config.yaml
arch: "unet"
dataset: "flat shapes of many kinds, plain or patterned, on busy backdrops"
image_size: 48
horizontal_flip: false
translate: 0.06
color_jitter: 0.1
widths: [96, 96, 192]
blocks_per_level: 3
init: "torch_default"
lr: 0.0014
eps: 1e-10
adaptive_grad_clip: 0.1
batch_size: 128
lr_schedule: "step"
Rows from block 8, named by matrix and row number. Each number is 500 + 40 x the weight over its row's rms, rounded and kept within 0 to 999. All counts start at 0. Numbers have three digits each. After the name is the row's rms in percent of the matrix's.
# conv: 3x3 conv (model.decb.0.0.conv.weight, 96x192x3x3), inputs 24-31, a 3x3 kernel for each
conv.0 098:529485501529498549504533547461453454480482438498508484405488491495535518452488478508459507470470469538476516551518541505483495531482554433439500508530565471467470512501549484465449560532560485550473518565493477503479
conv.1 098:533515513517500489564523567493510501458517516477461476514532499549497456495426449509550544521541570498527527458475540470447481449507510484557511560515498521509533457539570464454466447473506499483516469469513530549536
conv.2 109:602527508559494490532485494531527512523503430537528460472505564464531552485543541501528485478485464452476440528530522565501567545530552477464527462475508485494507500490556513482593495495505484559451554538449532492444
conv.3 100:531527518475518492536492499517514464513490449553549462505450530549514565592492578445535480466519484448552482511527506474479494459516492505436507520476512499422461514515461507470479497495473527580549569572564475513474
conv.4 102:469540444507614494481534461497460495528492496568528545510495538468457517513465543487578477468539450457576460492547501479496504453543499499494509478496475467458460535553520456423456510513544495522531525574523471505471
conv.5 106:529538580493491525470494511478492425535537457584612489435457451514558519522570544476424505473418479488400443510471509468448492537492553484446467523506512472514461518471513447482467590514529508548519524547507502532488
conv.6 105:538535513514549462572539487520502480595524536579579537510450506503475511546485569494544486550535523518599495516546474537543477544535483483466469412508510478515477474499471490454463501475511550551516545548487506541455
conv.7 092:511493454528514506543513495501491521495526501528556536515499512516508515497486508514576531506555522491548519538548493515522495522483506452475542434475472438481460549523499458470486509504502505468495485498489490478494
conv.8 095:496541521482502505489525525498533557479496478487517530447496542488491521468509539485537510481492498441491481499499468495497493505488520548497552488437443511504530505538533428475486464515549470515539490557571466486502
conv.9 094:455475509467494485533530527475486512492500508544543545487461512527488483529482525444473495493494517487498529479530482488569511495565542447486507484446510516490528516546524454474492472507504444476491517496510519512511
conv.10 096:461444466503488494512485492495536539540547520527562532568568509553520463494551473495500507525532531531530507493457485499455524501467511492470486517541489505519516495486462523479529479470440481503508553496512529517520
conv.11 100:516559476454490427479518461470440387559545457508510437419481488496552540468550552472422407492472438511440435501510484500520509515497522436495531501439514473503577471453490493487518520525522546585508476512428539574486
conv.12 110:497498538553583592498539554447493535420452509451511533553455440485400425550420410455512522515551563528607604473493541500580599482499547508520510477484481542510505478527545459498534486529517479526548546559550443460526
conv.13 103:538532537542537511530545532486506538473485527512516481478479520420470468461445464525558553509538536530547548565549485512504481572533505468473509427490510504475470529510516441494494517521524489526519530530534465538511
conv.14 093:495513461526484478544544494533518513536525490543497512475523516503490494461513528507500490515528513541490491494481449503515481504506446527480505472492487506526518475466494504461452492499470515501511505529516484511509
conv.15 095:494498505511556527529537536453488474490522545504558579547540510549578520564539553525504510554493509539498489472492519498477538501479514523571525460505479476489465513496502495472510541533505485515510559543549440480478
conv.16 101:527539490486488459555503487548478500498453414519418428564541488522520461510537484514538548513520522510502506472507494520494497482498502454493520488503517498497525480513527544524506446488471483482488474448488567532530
conv.17 091:535528488523513504506483478520541487496507468481511468507469510481452500477462501525559513496510492500545494544506512513477520542523519498478469497497462482448449544505543552485523511477509487502477469507453473485454
conv.18 103:540545490585519531552513500502500493469514493479465444516464508483432479491496499515529551471513527461449476536538502505522517521522522464487474482454490500502510579530548491491538497496507560535538520522465557495478
conv.19 105:463486477495522529514546560430508482441528572490553552568541502560527492548504480531567558583625627542604571471468487467489513458454456521529496477476439475420438506491513466490506458489476521561518496543506452480498
conv.20 092:510548549443481504484516522508504484489515476491540507470479469487496511467528537486495493497499501491483488494480508485478531534477543518464485530456464500454506495506484481441471516511501505517511509573518500521498
conv.21 105:493486488449484514544539532506443451522502519544532513586525526543514484522459427500516484520524505511543522484481478489528538537531534550478512456454479541520452434506462546489469503517506511511562472470462485443494
conv.22 100:502497458508489469506487460507508533552505532484452469561619581515531517511499500511490486540506535477489487518497465480485518479517519470473517538464526479460500474500475449496527515553555524521513499527472516519504
conv.23 087:484501496465510496455521505515514501562575509492551461471488470522529512501496497450506549493531578452505535490472515491475505488519530526499511498503490531480482495482560466447488509468537527564550482509515499537488
conv.24 097:493535477500511489490492465517503518465501508413467500483549480514493455485537512516509496522558529505528518504507488493493481485486481476545566498474507418486538553482463544538486477456448499466500492488515512482546
conv.25 095:548503552546477510528445463470518463539577492497559497426431474459499529460485531527466528540462509542460500560516537554483496590534542500507496466478494472511457527459546433457408556515570500555511504547513455522482
conv.26 107:473494504542443518492517527506542560477482438537589592455472495483448460471516499487473529430465443589551612545484524506482458534497531495466516499520483487468532594531524435426470567488487458525486515565543492527536
conv.27 096:455466460492497519484459501486520472503583491514552493508496456528544514514537461522494520512505501539496556497496536521448573474442569475504543520507518490491517507470527493506532487503560494542536527506515528510555
conv.28 093:538573540490449470468466461525520477513551452493521491404481493472520564419543529500478513485506476486441452543463514530467503564440544428503504472494534467483519502453509447450453549541530513565492492562517455495490
conv.29 100:522554494474536491475456468474529482488503457470488415520496579451508542497490574478510459530466462498519466497516472465459477469484465494525527451532534489510548509517506498510502486508495488537491478486502478572514
conv.30 108:444409477510518537532511555435431486492488571490499567570502517564488498507446461474519494535534563546556574428505495447509512511534544520489495481477455457474430465536494461482514480460465527439497481446465453429473
conv.31 103:456511492544575559511535522529516478565597522464495444544527504469539533452491489520494469533550488484534495511490500525494487517484499525517560486484539498455532475491445529481506484510519529503515469540495511522515
conv.32 095:530524546506511558489531532497520536467507515418448468513487498515488504490492524464495514479514499487494496548525483481490481475449461431482467509533469472476401497498491492440491478454489488477494471491548508506542
conv.33 092:520521530523521510498523522503512495541524506556547547481480451529475495544513507511530539487515507533549539524550565484534519480555548472416470540473502576498552536524512504492477506495492509493515514542500526541469
conv.34 104:578470493583466532545491528412469509475539540475527498510498482517485489552512475539477540573527572547486551527459505542453556544478531460479436434487412476517420508489528454494525503489493539540540516494499500510517
conv.35 098:504499517521510506481517506497497460512496430559562558451483457457501489468503441475452517465435460539487554518496507486477512506472510467436451531506463507503483541492453484458506545533450436473491482522498463450518
conv.36 100:513523488487502467490480493446551457490510513450516471485520508499530462456492474497558542515497586483488517527521534502515531524482532398467414482460441495467473526525529490535537506496542505526462470501484499512473
conv.37 103:455443504479488532459460525481513432564576538506516480483527510544558500493494505510500515527466531464444477471469516465452508451467471477488480513531483539517533439465470478525503478526507614556539489470491522537498
conv.38 097:483476457478493457527540494481531510444556498429472466510523491489500506434452429561495498523517449564532509500489504490422470529549554500511504484574564467416469519515562530475499507557591479496487502499499504499504
conv.39 090:497543550538514588465487515541537501475530476501532463496471564505453520483526517502485499460488488503454495530512475534518485544538525476548484482506458485485472513519530481485487552568548460477495534520529495481474
conv.40 088:521512544543532550557539513507477468504491480492509504508475509499499514461486508529524530499507490536520521515523501509502505515494460484491518481521532477522485543528539523486487498484471498487496483512508517508525
conv.41 100:483534463507513502497570513503453498539502479560536493535464468542458469538448430494545567480542514497519527462531558455529566434524551562469498561483535548495514501507543475494482474448501487483464479466447515538493
conv.42 101:526477493541476488527470486468519510465530541524562547529501505570526509575512469504458500510486533506478534486500534471476541486496544536479448530509524550478445487471498474474530455487535487503505518510498504496485
conv.43 108:496508587468523559452480508509495528476468528500471530497471443473460418544504501479514482493524504432485479506502478540544544532539528570559535525490524515481458513564533511529477525520509466475504494514591465492558
conv.44 092:520478554498464489530466534475516502443456438456509491493440466483500529479510512503497497531478492533510491508526535486483511516482542457480488536505530453514515490478526437449458517499534495521501526533520482492511
conv.45 105:527520490551544528482477465461498499385415398508508514421418488441442510529495606514554478447460405544541445536512486526516469471481438455482511495526562542540541530498502488488492521505475461427465531511514502497501
conv.46 107:503509489502519491468517495503521554518551598485479550558488403518469391489437419558578618548568615488520554501549549488509531447540517451466428515484455567541519529526545523518505481515526541509480467505534530528515
conv.47 094:481516491446508472478514510443486452526578551505529532485483478517527509505514483477475460530506503546541531503498478486549515491526530489470514537507533514436525509465481502479523511507501530551526469512481474529506
conv.48 099:526532557505502524498471529530519469521520491489511442472482535521505543514503552453509489439511503432471466533497513494518492472474523418464533526485478463544519506492504518470486539525545475494487508557516555532470
conv.49 095:560512502516464496474478461543509502506551534447499532530529510499549567497541537537469474578538496495480485518482507505470467471460467510542518423535514445502481507472499493461483491531541493504540518500519483486529
conv.50 101:453496520474482487468461525468509541448505519491556530500510501509570534519561565458488490512503509534550540487462452539467492482456476498501493495526529508512565497513497513484496501547545490547487490520523470529461
conv.51 086:510541482508548494499504459504531537491519510460510502488489508439483493471485508498518485524497515504526487529551500534479480536517475448502511450525533436476495559515510493492472502495478514497486509558512503496477
conv.52 103:528483508525518561497466538454454412514556534486507484474460472507540492516479499499509462505488504479520496497529549516491568508517544440410447489518508561541548469505525512504533492531561564575519471510469509550496
conv.53 098:537541533475505458470483490513507486498482453531557489448461488477506515497545531453473477460431478453430451521504497515475466501476499516481459547499464531518484524502538499454466489465486467558500514580544501536501
conv.54 107:479588534472549512487531538557492516506486476558566524453428462516497534533502547536514500474465440481465462404497528443514517491505532511424458528489530518521596467477540451478486494507523480514497526531533519550513
conv.55 094:499511495510523497506486502479523423519606490511606544476479531497504537502463558476436438547480467529501461479476501516491515536521515499492451473484445492495469498493511527467510540507532536568515500567525468504495
conv.56 093:495527530489502564522514513535535494511543494494509438489414494493467541495458499472522511462522521471503499507515489503485457512446461513509499497513535453461474481534535446471471462482467472498529487531533526539534
conv.57 100:569537590505519548509482536463503438498518479521543477438422434506518480509548533535523542542491535525449499568520592504513532505499541495515491478436441489490469490502550492498484495520547537526504491518491503515462
conv.58 103:549513452575526508578533546497501492479545514487486500482502488500531532523507492511452481492490469515505540581538509543484482521494525475457526474504540408426493512488518520490534432415462536590556509537475539577531
conv.59 101:499484530489462507519490552491534512516519507415483457474517560523554551483514491517490517516461503526493546541468507449430447513474521437455541526533537456446538534470505479456466540497539476504487483501493489525476
conv.60 101:533497534522512559542489536496513467523556487464493449493502529480491522476455480452417456489461472531484494506497515477456492495500528429495466463487508484480495516478527494483527510482543435449462488496491509532569
conv.61 115:497507459478508438458416428484525532436453463459491479461465505472514532549546621499529432470411394459504388528520443558455449533505444463470481466510546534497547517479458531486502530499489473495506514546552484496478
conv.62 096:505542490457492477533510523517513460505546479521554491510495493512553532539488510447444441484454465474498475492448500489454500454466497507492505488562513452486419472462507472477482476490515482509503533547500504566517
conv.63 105:491450485485454464497439460551568551517520552441482499549499557498491510483485542505473418565495477543514459463485421495478453509459395559459527480484507512450517496470501459444467495487497435491468522510550488496549
conv.64 099:532516566469506543560506561510482474577562549543560539498481458543488517499507525497487525491474537519484505492486484482518506519525528480570481540513480485558506463479469501516479469507462517501552466464496526500533
conv.65 104:534507500484490518493520499503553527470525531447489496560515458508485452488441473489541504523558565477548548510494500510475507444496480497521473499499521522508445549537548501484479446455481500443476508478554514516570
conv.66 103:459446480490493514480475520524519577525530576430477531578554571525499532462458459522528476519539477467500477429528506482534525490522530499488457461496475503530537539541497479524522497505505468463502447453473478489546
conv.67 104:537472569465440512517455532495536472528493502508520501473493531481514520499511537453456487509419518448414446470475502552483518496455490535460485484475484554555543486468539504451463504448521432459464493472506453483478
conv.68 105:534450549554496572474473506471530479523532475483523461453519529490521508500548534507413498463399454512436486569467516550485524508462514466516527507528528467535490511479529441423520486475532486508555463498511505482488
conv.69 099:505490484482511480473514505543463557493457526474465497530502524488486479503495477550579578511510553446469508481539525478545553456520487458518480467439453500509485488529555486495538438461495469496507487479486501557537
conv.70 094:517555536502502475494529488529545535517545521503538565471525478500494504435446453524508516493504465535529521455457467485486464540518514519501487516483480526561477485501531464468495471485521508534509474520463556556514
conv.71 094:539516489491481490490504486485464463506540498486512438485536516526515521514502518554485489544540497478454461472471532501484532480473525481539504463515493480511519491497533460446437552470534533504509492506478470513496
conv.72 105:504432474581524533516440464487534531495519483567560548487499502476424461530524562534536531489517486545530486564473547568490523510489471481531487509479464446507518481510518508513503474523507495473479510525541483472494
conv.73 095:486557501488540522479556503521502463544533470540530462525487447570531519548498489494533550483542510489519530498507533475497511424470517482490475523514504490457457489484539439441490482479555519523524489522511514550500
conv.74 098:502493509483467487491458512532538560491518557433501499546533558509542509483475483513490488550493529525466502537504476524486456543516495449487483446491532456471464503466458511511503533515519519470527474487492465489502
conv.75 088:532556498492519492468496474493504467554592555512546519450509488537541550495487525486499444505537493515541505486486515497531523510506516485443488485539515489451508460471486480468455506514532523526527445482483485518536
conv.76 116:491502486528482518526547536462450499473501448595603643535561424521558483495615414474408571443445503590480674522472492489449506542496528474507428508496443534485551545506452497465512501493408510498491549566455505495505
conv.77 109:570534475565508504573583535529506514576584521484508477505590535526547544410462465532476488501517480514501481526506517514489521538543532459404488483496514480447493533470540459465488495473510578559484499504434576582496
conv.78 101:494520532469499498532561557460500487515522538550561572481473466500481549494454484488506471510482471524540501520523530492505502468506494563471474494450467476457430495474484511481468471445439474540557467534500472539539
conv.79 099:458522514493497534515527505480500554464499533455473516550498466557498461538519460514517548510511524536497571492518553512538546466509527470438470481449476467451502494489519506526496474458501479524517475468524526528544
conv.80 112:551497495501504495590531537511515439577473510555599520567481496516492502549410490502545464587505515580645540474492533465518541513537553556472471477451486497523454487475472523514496460436486521544506527493481468548505
conv.81 099:508522514447477460480487490497508511483529495458479486483471478530519581504491516465452460492515477463445496499469452471499447470465466524505569487450520512466491471486460525461484494508479524565538456543490504551542
conv.82 091:517490592481482553505517581505550521506530494468527487487456491473458488509474482514538535547529511487505473499470490516489526479487504522509468492443476488519522495478468542512529484467455450504501482527495504541504
conv.83 098:532582512497503460506530451528491465552578530493520494434438469520536583506519531501493516498530489473463481509461478517517491520475516504493501439455493523533491459431445500509464518531562583616558503551503504513476
conv.84 106:495495498543564536559585542458473485480511527552554551565525507535514473572472483512511513581574569604616553499528548476530539458514501481518477530501497532489466529562558455514520409444473541532550500495492463487479
conv.85 107:495496517496514517558524563510524489509516504522566514538540575582539621571497573468478443502502486534561528431436469440473467457484518489504483494516503496498464436464460477468464437456492514534553517532543520536509
conv.86 099:490485468527509453577518478536532525542533531442511504512537520498504499468469521533503513538489527549530537486476440503484432528474489493542573543488526429434506515538522475510512457459502498533517499519528536551536
conv.87 090:470480483499516567500539549455507505473507568465481525528504486500493470525494475462500478476521521446492487458503502485504525508520523528521495493470488540488476527539530575535522498477471526546542458465495523502511
conv.88 109:504528503507517532554586545496548508472521458528561539556581508526544515553586462525501542509519512531493566546468463552504513549449497502551544484534496517520519578545520496485465490467433496468556509482505529456573
conv.89 097:523512473507500475513477501512426452544513501552479506477510522508564559492532533443479451494491476476509454508536480491467473473503473488461502524557556502482511426497418499515454516603499529519573521483521481453498
conv.90 105:522446450551544511540556512511475502532507537475469473537576592526527552526501522538533485533570509449502456499478473493506526485507508519450577456466510458460462487516496494496538468484531544557533516525508490455456
conv.91 102:502497565583485592521483562464501484498524500480530506546531516542550518499523476509468492505489483563518557525438490489404451538444523534521454542538526517459478510462455449441465521477488471507524486510523516505510
conv.92 112:482503484553599595588557553487485475488470500503473499576588537509535499567546508491484425534494454547536488432489494476537545475495503529481508428436480535465490499532530476468474460495503523546514528548550494479499
conv.93 094:560568545538561541577512550522538544502472466513551533489463475496501498534455515460514499481427465489535482494544525497493507518522550506462500474491527474522471473503483462456473479462477496511552568571579487512495
conv.94 110:529495511537469518446471453479446474434435421472458453468471595455462556494496574503446430493488440521466453520501514507549498524562520434485551461475550474471507494495569441503508528545622466470468488492500415464460
conv.95 088:566524579501477479528481497518565543477553522447547517504459548469493539456451518553537492574513492534518471512512497511445446523491485526538496502509513499498489476474460511517482516514513522559521500528530487490481